config = dict(
    arch='vgg',
    model='image classifier',
    dataset='simulated stained blood smears',
    train_examples=97500,
    image_size=32,
    crop_scale_min=1,
    horizontal_flip=False,
    targets=['small cells'],
    num_classes=7,
    norm='batchnorm',
    hidden_act='relu',
    channel_attention='se',
    depths=[2, 4, 4],
    kernel_size=3,
    stem='single',
    widths=[64, 128, 256],
    downsampling='max',
    mixing='mixup',
    loss='cross_entropy',
    head_dropout=0.2,
    init='torch_default',
    optimizer='soap',
    beta2=0.99,
    learning_rate=0.0048,
    beta1=0.95,
    shampoo_beta=0.95,
    eps=1e-08,
    precondition_frequency=25,
    max_precond_dim=1536,
    merge_dims=True,
    one_sided=True,
    adamw_lr_other_params=0.0018,
    max_grad_norm=1.0,
    cautious_weight_decay=True,
    max_steps=21700,
    batch_size=384,
    epochs=85.5,
    lr_schedule='cosine',
    final_lr_fraction=0.05,
    warmup_steps=2170,
    weight_decay=0.08,
    adamw_weight_decay_other_params=0.01,
)
Rows from block 6, named by matrix and row number. Each number is 500 + 50 x the weight over its row's rms, rounded and kept within 0 to 999. All counts start at 0. Numbers have three digits each. After the name is the row's rms in percent of the matrix's.
# conv: 3x3 conv (model.blocks.6.conv.weight, 256x128x3x3), inputs 96-103, a 3x3 kernel for each
conv.18 091:502529517451512438501515554507495480490540491460476458467475463460514503448462439470480447443567491499507514447517429486539532496516483572691576601472576565556619446547511463529462508531474500477504497506465489509501
conv.19 093:447395473503535492515571516505501499493437598460481499456446507511507527450408565461449503472494484500454489513577555325274371570788548517458568535510543448421507437502483416422466469440442486527491444505539482511570
conv.20 100:508442482540514512476423489544536540474524520475517484503460448502464483498496462494465470580459489527501510478373459542479494532497476458438498503509447414426391438380490480468449476498460485551454440483479525531476
conv.21 089:467504496467533496516454491456503517436451466458466447489447464565505494477464477460526433526518525500469447507493457426527487455510513526493471461467416485418416430521582408463545426550568560494460472481477521480505
conv.22 101:482482519505537540496509502496513531457462503501410429463494598451510540481452506488490516513504511494516479531515439537526532476505553481448537510436451543447501516496516460581453492557471582576583540511630570607599
conv.23 100:517583438513486507570522554566474515452467505486562534518484481496496520426554491479448474503683459569399614522452452482472515525530486473418475446470493530531502425523489489484482439514506509472484516524526513606485
conv.24 106:463556468500431532473502532625470453530499489501506566465483457454462390469491506557443499458492494510482523494480449459502445476456518431555509483482502465481514479567547436509658419479520557367437469414546436572600
conv.25 096:509511469533528536484482518457507517554479488463508453587723539558682506523598531544551489511520523507559530478400473467494475483491490521568519466479515558567503459581483539596591531560520448487548457469465456471463
conv.26 080:514531487506487518509545519500584540544470488548582547467603563466485508503528542527461430519552531506466493548557540493541469428463484503448424512451526481497470454503398467465459453424430506496508453470452482431517
conv.27 105:515474487444468486516437550480489509473499488491490514429466484409396442416408411536550490447541428417504492508568555510492534511479487473393409492326478456476592550526460575477473418377389508440431539452497511456504
conv.28 107:507524472479524518486468562528568475592572540567466486491504525484476528472521522499501456564529500505510486503465529511474507516504486580574489550541492560534504491511472472504500483500454448427581413471538525588580
conv.29 091:488462503523452543433468465433468440497518502564513538466540495430499505421480552445481484497425451481488374497481491487490525496501563472517498512584539472528512473532468530534588522452519504527486464576560408500446
conv.30 092:428552529484558592496448509448382471477424447442416404461438512479460484530497484409461423475495467476447527520583563447585558482470575493467488461474502440517490591502519542540516520470603544513508477522497542513512
conv.31 102:555501539584555475588550502484379454492428502443500454457499488464506554474519496401490544469445504491567544427506446538552520490553487582492443597599528565539574527476501547511519478495530510409498433438489530456536
conv.32 093:452618481668605464503535455438486451465528522448438434506445512488424544437464492450453505525487410457493503512537495693907395530593447442558562441425557458512407493481514478516545502526482468487560487434519562471447
conv.33 094:356446445415396412386400474440519467541511432420603508482498451538533458505563494523532513478487497483525462450424442403444432470392380518511476503610524502497587516553523523543550500510482488488441542463490497487472
conv.34 095:512460538548504512489442459581572528510510539509538454527519522501529539446510481455522521462502523520515527534482524508517503480449502489502492478464506405485464514482504520490524495474588581537510499473440588702534
conv.35 083:602576555538566561530563558494473522474507466501479505541567428503508492541442527430472446537519478554490541488482547495489552471484502592532527607571505547555530465491526537516495481501518442470475437564539504503477
conv.36 103:464506478464506496444475498537524606588551584608549580565515531536554468533481491551625554631603652636555674492475544505475529560542526551507494514538469455469436523496492544494491486513452519513531536503555517535540
conv.37 093:511484445504439444535395489524488582523444538374535540474463509421538406456443482500568583511532537525462515592482486527466434434452507495442537479464462435446555525495518515408443480541427533607452574514426528445475
conv.38 092:637573553502631509586773642443532504451516470454509504427538500446462530473487443483458493493489530446485472647766605596539491537906607485499518448484434481522466475537479544513444559536506542532451472481452478516511
conv.39 101:460468496425544472504473546477592517491583498526525571445515569442508508511538530499437541501385449502452400486524477565510443481472476421544481454532467432494523437510481496593509527547542485451486525492504525488539
conv.40 105:468445494503425490498532462635687711529597502618551593546503476567497550486502506499520519543477513522515546463505472502511560557482501479452510510502523449467433466464516481487474481537522507493509484465511473489472
conv.41 102:481456459497565525483546572519526617541519503494552502503459481474510562452486475556535482544535549526508550387477443516529538496476506509453472436466485520509516447506428459512465478443376505521556454456556495430532
conv.42 083:565572584587526562490463446510459440509526512538524478532496535535486493538466525528535460535537526519546493580481536653758629564428396489481477476469493509520566518396481442499590478575464416349449521391462456483479
conv.43 104:463511494466549556457503497471486463515502500529459508570527547608548522527500551424492481520469528475560484447472448488471473475469500509539514454533520523454551416466475504518457504476423482395448425441430503493519
conv.44 090:478491466523548530530457472600509524465414462518538522517562613432476470483490465533541518528418471495530491524475475485499504518436494501510539453448518517472558572598619456423439488500357521469487513413553612522577
conv.45 103:470498494520404495484459464557565599552454456555635572435466403532497471522506505522625575551602510634503528485463384525489467447433495410387400402435414399493496535581509472484460473435425542471481493500437484493431
conv.46 086:515534517527530480558521490475506522510471554501545496466460480567553467457380383482450489532443493478559517529598509491555433485530403473526499466433542499525469451476473457437428419442547503446354468378473504502435
conv.47 107:386597536448455557463464444574458585520467487556518528403566572401737848477376458503510545499498493534504575466472546458485533476446478446537509457497524499543443549561530486654495424551511492575489455497474490530485
conv.48 087:537480474474449508539476535480486468626594519431580460523517483534523490489481505535507497540521563570569482513455503507545493491439537496441492405481506443537569475545488534546506463528503497558486572524557533603537
conv.49 109:559544479566603520554532512411499462386436467410447459468505554450509504537477508476528518507482470497504492520538537585560560514541535475477551495464494471462513416443399490500436472459409451449476518413419510478484
conv.50 091:426325443426424475444454479499563526468445553513509458555498489408423426474472480473509439450591482462440497469436474431379461462418478481436463547489548492502504478554520500531446499519442552446466570557584411559504
conv.51 094:465522503448379477491500416589553458470477465472586525483520416506446485416509477521461502539562516461554435448617432418509503449365388476424492489474563510516425505484517513532532474514475480582520376374462492493489
conv.52 092:469469458522506422553609510544488471453565469480565519492590560442435456504492574502452504476497507486507473451548497546434392601517475452476451491457468481560509441481596517429513477520585518489504493555443456464430
conv.53 103:458523504516555579479533477512404427471443351521488476543702657415661641525610561523511454494467506506485502487453546438454450444531459452641526570656559497543547646616548667643629615634590595546461577548578533545477
conv.54 101:485510497483437459470487514460500578547691571476584503501496532497423543482494491512541514544651541539549575493471440509448490493458520464462448499467506460411509449415480523498550459449470497502455562562546499485508
conv.55 099:480449505501468487556465521544553646543628623407505564457553470601611608475610582508497526446563446485543453544522523487475495507476505458409478442569564475633524457478533510449481470497488508479475522471516467459520
conv.56 100:445472525478471455535443502552438533553498532470501477483457466433489485560364372503539546547557482486495511519514488490493519492460513441493498489478500461498518620480501527494383496526379439492542573539478556441506
conv.57 112:458508480484479483470512484488425482491402397456472473554563497623676524538644564446501471484458453459467478494528474532524456500472477440459513492572548459448452433395421520498468548504419419335450273256456415451558
conv.58 101:531457484476525453547452456513569428462511474497592500472396459465513486473448437573541378511501492591524513473522467495593556416426413393392502479478434540514539479496504550482490465472547549599505495539475456466455
conv.59 092:535472489505551469473491514469490550476483461513405415484512506490503490486473476515420479495534551528507492444452523483459489531515501634574575441403395614576488435514559454502448506512494439473509472481513521515439
conv.60 097:410471536475582461489598489442421376352400493468418491402535480444513471451450433509426444472447440481476482409479504489586564421546443354470529414558522451537500520451494578521511479497509456543449466540497481517519
conv.61 110:507519448571507501477489513449480533451569476518493454560487489497485480433479507493574499550526459539543453540476505498488471494551528527484513351456494415514519497526479443586489476532505516486553528503509473544501
conv.62 094:536557526516507546448525528487522534528446545435484424518496479519512517522534506522487480563534480471517470504478473494498489484487534499562444509544488477520437534508522523512431506460435529556483537537501525489432
conv.63 095:496430423512489486471463508425443480414439497410521451511474468538521491478561493491542444385414478519397477508469455450455467556572537498439454447537453542585546541537470507539516569554535473465447529494548495478508
conv.64 105:684773654524685569558549563506406410452456490490515534557706549596840547485504530453414546469538501575547509501619499490651496475509535499555521516492494494435576576472530548532563499505542542565478510521489548531513
conv.65 111:522509489513541522496465485402503466440486507459616481504555445603572487456488504495493562520531518483553495503503498501490537461495504537558538478475495446452454487489529494405456499448477587429548501425549455499506
conv.66 103:549436487468425486508462503443522409469502454476504488527528577473480564486447526573480469494513489499411610483459559554362495473400484464413522352397484425447569459453411477436443507446400455432431464460437438507502
conv.67 099:413525481446459515521504530476438517435509466507605560570534476670541494542432448513466462487506485508504491509517436495543483476516495489502493464520475528475604519448440554637490558562476501460545714484556417473464
conv.68 103:510508541476537442566504513445494531478521518404525522530577623443408451520438550481457469479529465476464497471507478467545478461469460451446518419455537519510512450503459532575534459491500498445515452503458548531535
conv.69 104:411533489403517551476525517523445494551376540475441499488589497524511464514512436569469505492505545528484546447491500418527600425529551549490495530486449460492529423419528519484435443470574477442468473455483473445476
conv.70 102:485569466470535528506542463538472522590465524496438523458552496444519495443486523600482556550392731558468515507501484467534489468481490449476432458461507455493551553473551510572524492515536513511502517526500492551492
conv.71 118:488491455517535505470532488517519510528531464456419394469522479492591505507623605471461497530518508512509460460493491493500450510488500474509461432485435458426365500540467497470439514554457488503488495378364494295409
conv.72 112:504451499535547533443507519579553468482408530536431514483514514441479528447457503495447503481436519529530512489517496470484481547516510480461481432494429402521501522471533505532513459538450497485487469445501483459615
conv.73 100:575474591486526551516498527521521526517474456454525458536470464474531549541526491549512485521718573601495486506498532556443524468526509453491552470470472492540470500588489522494507483518503571572525494485466506491460
conv.74 115:505464531514601524562584539531532470505512507535487486468422571541441494551485506447344472502529522479400500409313436567517558536580515465543528474492512459442492548513468455526444514568464573619507401466463484473425
conv.75 098:565482502491533503496509494466566532577520562458531412478471529497471539492488466468491495456490519460541513569517597575547508573536491511511481521497509498474506494507532522559551431430446584535539518502544566597505
conv.76 098:479407491512477505551500514507557441515430510510430459569453617612369572755535736483510457481488570502463510466441519427473468491487542504437512614537541547508507515553474470637483450587525484471502578517658526485574
conv.77 103:476441526510454486558483463522618429554620623539491548535456531441442404531474401499526406494519403469548517558573557448484497557551539497435533483478457506492567561608469490521508482482527505518459564524485443502420
conv.78 102:529431546442464561512480513523461420482474470529518420429428505551451536451369460495459536444518483450503574462511523474511503502491547553490514449444517491416604427439404491545555482570626501415486532576497533495491
conv.79 089:472438512507491534481546568392464460508411453434454472435394442440386491423396473454473500483413464428458501466440498504464509487513557491550565488534450543434499486552559481517475506559474511510584427426454576503561
conv.80 110:533467510546524484544497464489492470421503435473424555458455605483446498474459480502517499465490593467492484450457503525484458516521526486481551502485455515541498449438446559559478500552565495485505457447498522417533
conv.81 090:479491486482480428500467492489546459579586498542459573466480457534473452455532499518497521502529511552603557570598535458474470473456439459508447472385403493439528368420442452553521480452444503466519509492480510524549
conv.82 091:570497441504490495471453520463455507513459512510400520499523433529489507465490468489518487558489475496501539528500464515518450474495546555455514534490515574491532572475494478489491486533492561641580542537482498485509
conv.83 100:532549481575459510404498509467465503600440452482512466527567508477520576484528503434404457375358411406375412532490499464437548483516462454526486543518564459551444517480467562444535483490539463520494544528439555477442
conv.84 096:502536489470477519468429425587581591525497510383500445510502472485484472473500504453459342482595528554480492497471499483492532465490512530646526481471412545658527537568553504527555485509480518442484504488547542477479
conv.85 118:444550508479488508514518471537489543511495497491533489537499573455454574483516538531488501521517457518493508484500521510514524513522508511515496556487505479498479606494478540493524625470577619511432584512476422528472
conv.86 093:535487440540542498514506511517437444518483488521560460563659612515536528457466496429562530499520461496520459450500481493505485523526576472466492567599537592632513476448448465500469496512487403465431495442503518555448
conv.87 102:516471469509478486486519418487473527445329460538420384540536541498397527435408493538544454483512552504466535499472491541519498621611481444494495512426528461485535477549546454436514465530542511507484546522539521521538
conv.88 096:481507516527544483428463569489481474461458505511538513402473500511432511589632473571486445479557476636475505450532442513487496541515525490496500518549524483551585526435419573493531647583486430419483536524441574535485
conv.89 090:523498471550474478469473450461546492401498498516501456531488444560505539541514525492506417513522489526555503457485444463495479489459465585450594507484600579554573483566512470523568497505517499523511463472496479444444
conv.90 099:495457461500509513446474461499488494407473477448447451555485490530433415595561556559415489547506509516514526478426496511493438438569492461537505436511556473514475388460447418483419420410504442455601487446515511480496
conv.91 093:546551512443446526525434443400534516486496463459499410492518485463457512439426543470529479519519384485510474514474506443545496416459515435498498396442535368505483435495465389408474454398481520501488469499481464460522
conv.92 101:525532495468452426463454553467505495457535549451397416522500531505488528473454489556375310514580397518514521481508440491513455529459507520473588484455481483522583609539400467488400528542509484471558495499534529409490
conv.93 101:495487469567489504415458433519488443472479476424404468507539497508466547464446508529464529491466497432542457411515451538482480456447511517529512413487576515509533496493521474482552514533531538544484565531539515495482
conv.94 105:452400518579548470513609553563517497497501457542509525610601562522484522492496477454476543504449484471500492414391503468425480529534433511512494516490497550512522526478549504514572469457497556674531451438518503517588
conv.95 112:500467507470477472439512510376439442454498464450481505554492480475544482512462514500494495475477440558535490468474474429430505440503528560523547494468504485452571481536542430480435523454503426357537399427535665663522
conv.96 099:490475547565519537411513481495593497433555572471479567508490566538428470450472529403514508492480527478524473548533521559497516489511532504484532524556545479412507519347489538475457509464540421446561379378456484461504
conv.97 089:459471503493477441534490529447449475444489523473478541415424387429452446458466464459442463458443399481451462402483482475557466523490487509500491472468463465501461609486491597527467494493429621573596477512509467559511
conv.98 094:545566633622602557584602517458541530529451495548533510542498553548502547499578522478492465492432486512386441559536595593565585535556526486451493518506473532492485400477447466485456430375407440449397429426387376434390
conv.99 097:479520480439545578504501508496458556454500494529517515486532515481473576477520566516496547483517510424526470537500507465518460509506534497498512555496431561518475449478489435556504505481465502469634470362563445486584
conv.100 100:474534540469467488514546540418542510487524493490530474515473522498477492536518484505529526531482464530513537523582511549508527483521521390492504468489475456539472581611632525447414563490470463524447523505533525527491
conv.101 089:412462495520432504481490481603532461548596460544509472407406523453462484444506495563587554522550504503484484402508444417482522497486498511500515501490479489523486473536503424446517479381462520501515545546470448535523
conv.102 096:557491513504542507515496509520461499676540451464460497502496459499495493460545556361529522498395502488513477484417550522480474463422494593621586490768683535673555562500510518551525492484505542521534527516494529530530
conv.103 093:624461471444505487486527492413507540469522526476572522566437394557473430456543475406497504373487543524481430549489480528487494456483574386462527488540514525466502487495485504474516470424480525490539541575521491466426
conv.104 107:486503497469453526509524466480488444585466506510518499423477491506521554530477530561518505493555555477530447503536558483507474468497432501468494492506542500577509499442557390505542469505493482508604454455546517516531
conv.105 098:454476487471525548517521452394510442437643461393503466588486500539464491542444516464532488530448548529471486525484509496504508408520459527416521485403530497392466532528501528480501499457518497541432445533522494564500
conv.106 098:510507462578516508522550518555493512544546607563513482556482478567532498572550534472515498449464474441397391519473582468538519497487584503492503587488504536487573473467517473508447554459570488500488439526462610527494
conv.107 098:428462426414380431479467456603552594574446502579535490474466490442393406402382402514484499559486507511486487435462440442416420437379429468457463516516503538519414505473487457572580508556542503499563556579513578613539
conv.108 106:529480530516513423552471540503493427504482379544486460557526567433523546588582556438488533482529527573552513498524483525537461496482435509418521495442467554462539508506464556440440543488534464448397516404367423333443
conv.109 101:500521509475490483506487473455535434484474533483444542489545497477559508491498509491546452465443507506497495495524480489471511494472585446426516479465429500449489561483524572472515569527573542521461497524517573540579
conv.110 099:466482478555528513494498464437440498510494442497455420500524459523521525523586504479469480508508463484494465507564582515502490539609492498527462499500533404493506478493469552585551500523501532524530546486453500462481
conv.111 092:512526510518578454481533550430424475450446486448525444573564509608634531585541591471514479548467491552533510498527475502461456487553504522471490488497463465480464480407461492531515478530459440431441398422423478407435
conv.112 098:504530499480503577578515627516483398491471438485641442428495461551487450498562480546569452495588465476452523431514531412424512499448513437436511500480540502534546476486499540474442495464489455512458485530567483398509
conv.113 100:441500549578525438574521520572490393488486513454439496489476521526454464580488407539529505549539500447537536529498557586530541539527547421481453450477471467439451567512559531558469633541557538503560549472559483476568
conv.114 097:494492489476549529455540523519481546589451445563457507441483502450511487504521506464468511493394453471418446521511522460489532465396537507495477602617525481504463449476379524532433501511482513519504559464524573512508
conv.115 100:525471490480520495514539526527546490531637549366481556490499445542494468492519476535485507539569449507596608512477423504518550529468460476484478524580467498489461476498475537489550545439447463482497543551551522537602
conv.116 102:402473482463481541545570543532448512579512478558545475494446410452431430433438484473520468526466462504522537461455506381440503504492541552498470452477508515461502506458479482410478476442548493498551407511512495490479
conv.117 110:508423523497533506555523535496497403443540497511520556533432461503499452488511485447534467505444526484540475528491478431450484458541505519475599455509507543537535569606619509586584474476426408443413502486509514448531
conv.118 098:499387574507408441523550529384539436434445483485514490477464465527652515439466443535451531479567448494495486504435498459409544607491479499516551426439518585540562472490525436354468499529484335374520421435475517505553
conv.119 099:484480395562503551518494435475461506523515513466469524529531478502537450585445451507487459486509474464463501437460426438480390485490536395457474473354512389446497512459521550543548488449462469486453394480398522535463
conv.120 111:449514514494513494422485530539415577528503443375558468491467500509511502507463527477512489467525492476494487548537528476502500480472470456516474616488469430483473433540525419354477427502504391485632478501530565535504
conv.121 098:546487650689484643575570624556504534521477500490495487519493502504527435478451482416514484431470533487520478641525786706374715798487692507446451502485499488506481528579464437592472522528449496480461516453493464519456
conv.122 101:446445496448460428458433452522541488458488557464431476439407490488499462507509482425490445453381415559478432518482544452455502562450467552459519488465465520467470490494527432457511451522466548542529507455483486491445
conv.123 093:435562476435520499554523548381450462487438507496534468437392361487408424458375466506509515496501511463488539451557425409589527470515546415549565421516611561472453598594535515497525636561517482529498478476506480469511
conv.124 104:480526489556545619451539504547499509417481519466504481549550513516535509684584566509533498473466490488520522470479510444475507498476467443551492624563622520490579493513482501563505524598515462472488570508515576488514
conv.125 102:507595515460502503486440490514417498502452521391424500494411483455470502456466481448488489431433538517434489552569520487523603436411586445434530530510512467415489578444563523411614497424523497448532441479522534455462
conv.126 116:514567502468521476467537549533492461496482501553559558511470528541566552453526465550533527486535523464478515470428489505494500516547491480485493458506463468554503518501416536546437518570450440283480508422457474425510
conv.127 103:508461466496494500451401526460481471473447517489565539470491543495502514448542507516553492543438521536672473558512487487533447465452560491513431478457495462425485488550485454477468518492433516460589540484529513477549
conv.128 101:457450469422464480458440462394477400373462427511437403512506489474469452481505464518518512530518491477471511387388430401394425449521414467501529456499500481459468513492523493517513533542475441483551538521502540542516
conv.129 088:487468521476535516422554510522584504452463532565507527519440555537536524493578529522456492504526554468509487465473535524465549461464519465517525574526445461603459549497513600550524600550525478452526510513613487416552
conv.130 100:528525505527490515481542470604584519553609524602569558489529550502500470507503407498466470431479452474416431551563534463500473504485578450503490513475480446508459337425419395419435411363376509416504476450487537439525
conv.131 102:448427450547532482489585554396522427538529484515444493459568460467535501524568529458579484458491468506499399587487530507460501465545523463441422548597501424482444599561458615538448529522384531476440501451540480455537
conv.132 099:543512585484526556559507531518575503365472470430433430445425408439410432461504500549564499554497493485476435505488519521521495491500540479583465452497461502501468541461495624590498562541494427436535502461508549568456
conv.133 100:482484507505508480475470481542547502500512541483450538493530563479556557467465460522529541477470505491520487521489497528429429524491519450577512420499449442473472491579533443524493465600528542557475447516489462501585
conv.134 091:478513405518541488492510462566501532439549439505479542506620459451472545493541491502454564507463561504496567587586476479555496496466526503485468510527499546529505519449449596544442603508467495583545516464477486530527
conv.135 114:519582490548552523525555480481463510456429512430465533541498460533520428488496401493473452492463529482530536486503509540577489481551389529513537502575474535520413437435468507465452491488517470423563439464600460457499
conv.136 102:535449452487465452442525520459478599536480436500496436454559523613507429477481448466478485526424472514491477452455446525474486473535496503562630470516431510450532659592666623605482564480578566446510557493475553460533
conv.137 094:509514512529507542487569556584461487559494430458499527497513489550598579476581475525543495496534509543519514507433468577502570541486536508531485494532458441505430481495406458484491371542429485515462490433538525467531
conv.138 092:474501487490491564543485454374488485478557474546458476512465488515549503507513464472474534491570460481450542538487500469488475455454476456558584659700611467534533471546556515533524470515516488466465470471518445487467
conv.139 099:500477528396524481404448512377479393514612524444548499530511505499504528460488507537460511542523464545555484497497499494495474437490496489502462387421475425448542475537469491613555486538489524456495502511496563570537
conv.140 092:566658749669590673694611575576501516508504441508495521480586484545484543502556455461486473490495509481451477628600670545714715641516593513513532466518472487496490470499462523526519487519403425439429420479470429511472
conv.141 109:535494477522470463528507492500462468474495491564553528467516497470522472473505447551532531530496487545588505468443493520464442517461478468482540461531499528529521368313327390409365348389358473346406449397411542496458
conv.142 110:485461463495389458519505435507441469503472394415429464512461477398486497594513510475521512564462471440497531501465529509471489466499510529492502509469481497454432452437436496431396477441527432452422466493517463448455
conv.143 089:481498501414492554477482491453525417505472534431499521513452552478481505513497496471505505510474505498466462531460468454527495460482554495481453611600527561534540458573473573566424521482307475502523461596564602640530
conv.144 095:327463537401389513500430432492434482477463436512437469514453516521462518520463508529489535507523481518558519444526511352422531392414505475502497500455477481534562540572485490572376463459482456389430473491545507477457
conv.145 099:530485491511458438443408478519439452490408326463387423481442475517513513575493490463522509553497522596506480466460446479409446419398432527474476563519481518483576531496432541569504503518637567515513533502507511576546
conv.146 104:464502496471482489463504452432477497503457523582523529500482478492472535458448479527503473479402490497457467502533478389450504443456584581502417709495525523504428568571581644587551482526525436499540587584559475553489
conv.147 090:503416473443544459490482527497508538520453524406556494529502491505509535519545432526445491487461483417487470456427482449477477444508460497513507442498472565486498474524451447446539490520535494456526493537536493520559
conv.148 096:496545487513456566464557472518467487466540432366405479490436514454405490511463459522466455454492501538496459451503421524490527505457528484520526432450498478455459581524514509500481475530408531456460440495493453498392
conv.149 097:494514542511599549543521541512396383486527457496383472425499379455437363425515454588503487532457476487557538521612419535534516521579557545540536482505545506521542569622522455438551439477479498535505506546465470485453
conv.150 096:504415526532507497442457539470500455494451558438490437541484557560518463498501525477393447469472366478583522499479471532441428553545437529546484393547561453480474424453518482486449451511466503509530490492465500467466
conv.151 099:568572531505532575496533506487451511438488509526514494501559525510498608453406576560498513499563525540489516556492532506492514530576507456491466456452519503554398432451407453494448483485477338418413456435480524497561
conv.152 092:447445505506491422517593491548525510500455530472498560495424454405469486490384435482594489513548550440515426470391560434381446582472504505543497465522514512561528500470494446517482484450539424446486495460495434464457
conv.153 107:490507516491459419472516505480462563568539633578534590435431478435422386481475412527530480464578579577530562445529442506465510508490501472427435452390442442448507505541489544485451454464425527512584504441552463428439
conv.154 092:450504533565433571463555512478493417466431508487400525449504478495459488573567551464462448480455500423469464495493515487439513555483476450547441444618533568577531575499516506515540532571603510520475521470478416482471
conv.155 104:486547484487485553435479549468527540487521453456460492439507451488581550442444418507522490472584479504492539526530489554358428462458459507582497462551533470468484524509493490475548513507450551523530519494528486554528
conv.156 094:497646563509497561503528486557505515494516456530510514651563524560569546527488588503420537618557481509555560527574529498548564538487510492506445524465481507522535550492473500539491510527526418449544529479518524467586
conv.157 092:622529541568709661536551569426490502533448439492485482529469517455495418519520473449467484482429452491426447636575521782591708594781682466491523432462459481407398456410460552487445428519537472461463476551463423460406
conv.158 099:524545489516488529500472481488479479477452464513428521474477527504547556566523534445506552504483458532434556547519506515511548484472533439437457444437478507474535520585487501535552469517479542563513491539521455457454
conv.159 096:466469522462515475502466495476466527499430488525469449545414513470439530405486446539499484401477515487514412425524531446524488506486505536453471546533518445534475407497464389362491464461587467418530473465455470449503
conv.160 113:493482482510527517491516497433511506494558441452497489543431510506502464553501557512480522505524533506490487530497463511517496514507546478459439504495519518509503510563489571492573534629521430514481717634494485464514
conv.161 111:442538511515495544489471480550493529511474471569521506478533486517475439479480458556529535530500508468537461498520498505506513485525528462482425465454397494452456513374512542514508477457505428450438503545569476479495
conv.162 096:526475433492464455490509500526538470470553473613528515504463515443490514531504569469526523494539498496503498556462489536428428517515498521559505520519559492529501465480514507484536496477382482404472509511516518469502
conv.163 096:472487487487454504435503505548366487610662644487429486529488466498521445532586502534445563504418662517674520535524517504492460521493509496454478467469497538484428516590514524538467453543482413474502505557520440588504
conv.164 097:594541485519565493440459521536428543512326625561466561553586475556589492534473501470440507492360522512456514541570487559535469476528477585533503503517502462463485485487502519472492619475488495554550460573422502485457
conv.165 092:518482541506479468536456523411469473472527490436396432520490516474459463501528476490548586411628481460541515563472465527483487546480451546469463459391481481419458465388604514465622544513650513538491539510536486523493
conv.166 098:556594573559538621492596554459449496437557510482441490470509468492512519538491567544502481494506554506498478501561501558591552538550557381489441435457499439575441518524570542519553455509480485537452514517423499492489
conv.167 105:489563570510501550551585574549426447479496500446461535558534556574573483522500502414334385413349361465496417564547553506495511517474536522422540477394480569538440598592612525480495504393521495499465536475494449506515
conv.168 104:479513517525536574484511541617497424553509468486444595474489513505437511505454467528482528544447558477479517535524477497525519460578524485545482404536495445517493470442507571560508577596528478482500573510511501505479
conv.169 107:524487505508516463513521544406467473515463455504502491595533589599535592516445456533492485518493485500549530562511493492470527475450456476434496448448535429440457365390341395419447387403443482396476318332432422386493
conv.170 100:482460492568630507517540596471457464547394448518471495496420472529542512535553487484510557560455501473524517524502481480473487498515546492421458519574537454447475526505554456422520479487495518487454492506463521497594
conv.171 095:441463480402476444520499508536445456504448478501433535482474483488501509505458526526459519525476509540398542485533520506515475488479446438417545423441472465469472491501512596496505539534459420461461532654435500551460
conv.172 104:462495495447408465536451451443457421482432462509494473540462453510503523456473534473473597524429426519459454504501575532471493489453503425500560419502518487491511531545476461464450551463504525549523558508545502538511
conv.173 100:459485490479554528535517500485379527557587542526524534499446518494546566532535545492519554501488513542482424482445478476521604422505560549516525559420474532474502416414373481447332476446455504477476480488475469459569
conv.174 103:501457420507473461498463456598501551580509659582506532511518468506508389510517511404510506544513491549483525527479534555490521519497552480525469455516457509522503450478533463448516460479435467530550519550512499569462
conv.175 098:540520513473550495468444389484378444503451492483512561547516611555585597503499456518423406523473434509510490474472549477541489513446470472442556487522544487535492533608520433537518522514514515519593426481488523494473
conv.176 101:592578573514582558543546550348369399486498519441460522465461549434490522465525505490470469459559464562545444460496522521518542509448484621609550516548501469506579481504492497510488485452522519465481458514533565542589
conv.177 105:543558543558590527484473477507446516465516494462550489513503498531604620518522580475445488508481392514452398492548519526502500518544461524517568495581480428499519485468555491460558517525558475420511449529515461600530
conv.178 107:442484450465486456484478431443497473470559476523557446529496466536490483507458406558462486478518515460453386506501463455500509491470424477416489499473447531465458509496437525501602529586527457515476453521461465503472
conv.179 107:501520524393392481479447548582518463528489531484566582478489501497470541504552476488470515539536524578524592521517530477400522439463494518523511472515547457465528504569476503475474509520525533495462489450468447407506
conv.180 106:459581508503647581524535525496512500487543453422478472489562522569472557526448463534473486482493462520483497519552527471612565559622523481549532466527495495491520505518477545537552509559565485508532470552534560546518
conv.181 104:451381431503459500485542555422440450451428448452540475451439456473449489574559547558494543484517551476462438449458555482475459624549489475483482496466475460520495525472432515522516614552680476420501465489537397516499
conv.182 107:444503478478513504517462477393519467456477495572507477646440429845667563469512507463531508525511496525522521450485497464483489536481474575440530523446485488485541607587579603597629574574520524553506568522479479499481
conv.183 096:537505519460524505532472518495576495456469558445497524609592558539530565497432548461464514504525545520541524511452487498530481528514497540510520523539539510511564462487430412485396449568483450462484499483511497467470
conv.184 089:532492534539476479450517502516509531529512473475501512551482500451544528482455489413470493487495520434520506477482535458497482521526455506500510584459513587432484442430590532549576532471427555550513542467501559571484
conv.185 097:470520507475476444488529450505580452537566619542450475511500477540503403463466471487525510495524515414520505489493511547507444445483511446383419555401559491476491422457450510447492432491539524500490518515549516469451
conv.186 102:437478456470501487531519507444491520476431511456503519494485467520536495538509483497549485422531457566516487492478547453417538501421510540562492616546480532485450436497456444439373443452399495578497536500510512479529
conv.187 108:508517504468475509506482533552516473491547464465532529585574530491519445469511490526508464610449493619520443547487543487486523476462533501526473460471566592469499521458502506484515509411483419468503395476507499465433
conv.188 097:470546545497563564518481465547528543471444643480468489497511541474500449481517523440510487505468465522496539497517616461563532471486476517468497466560508517542492560563444516456457520611515503420528535450496517464499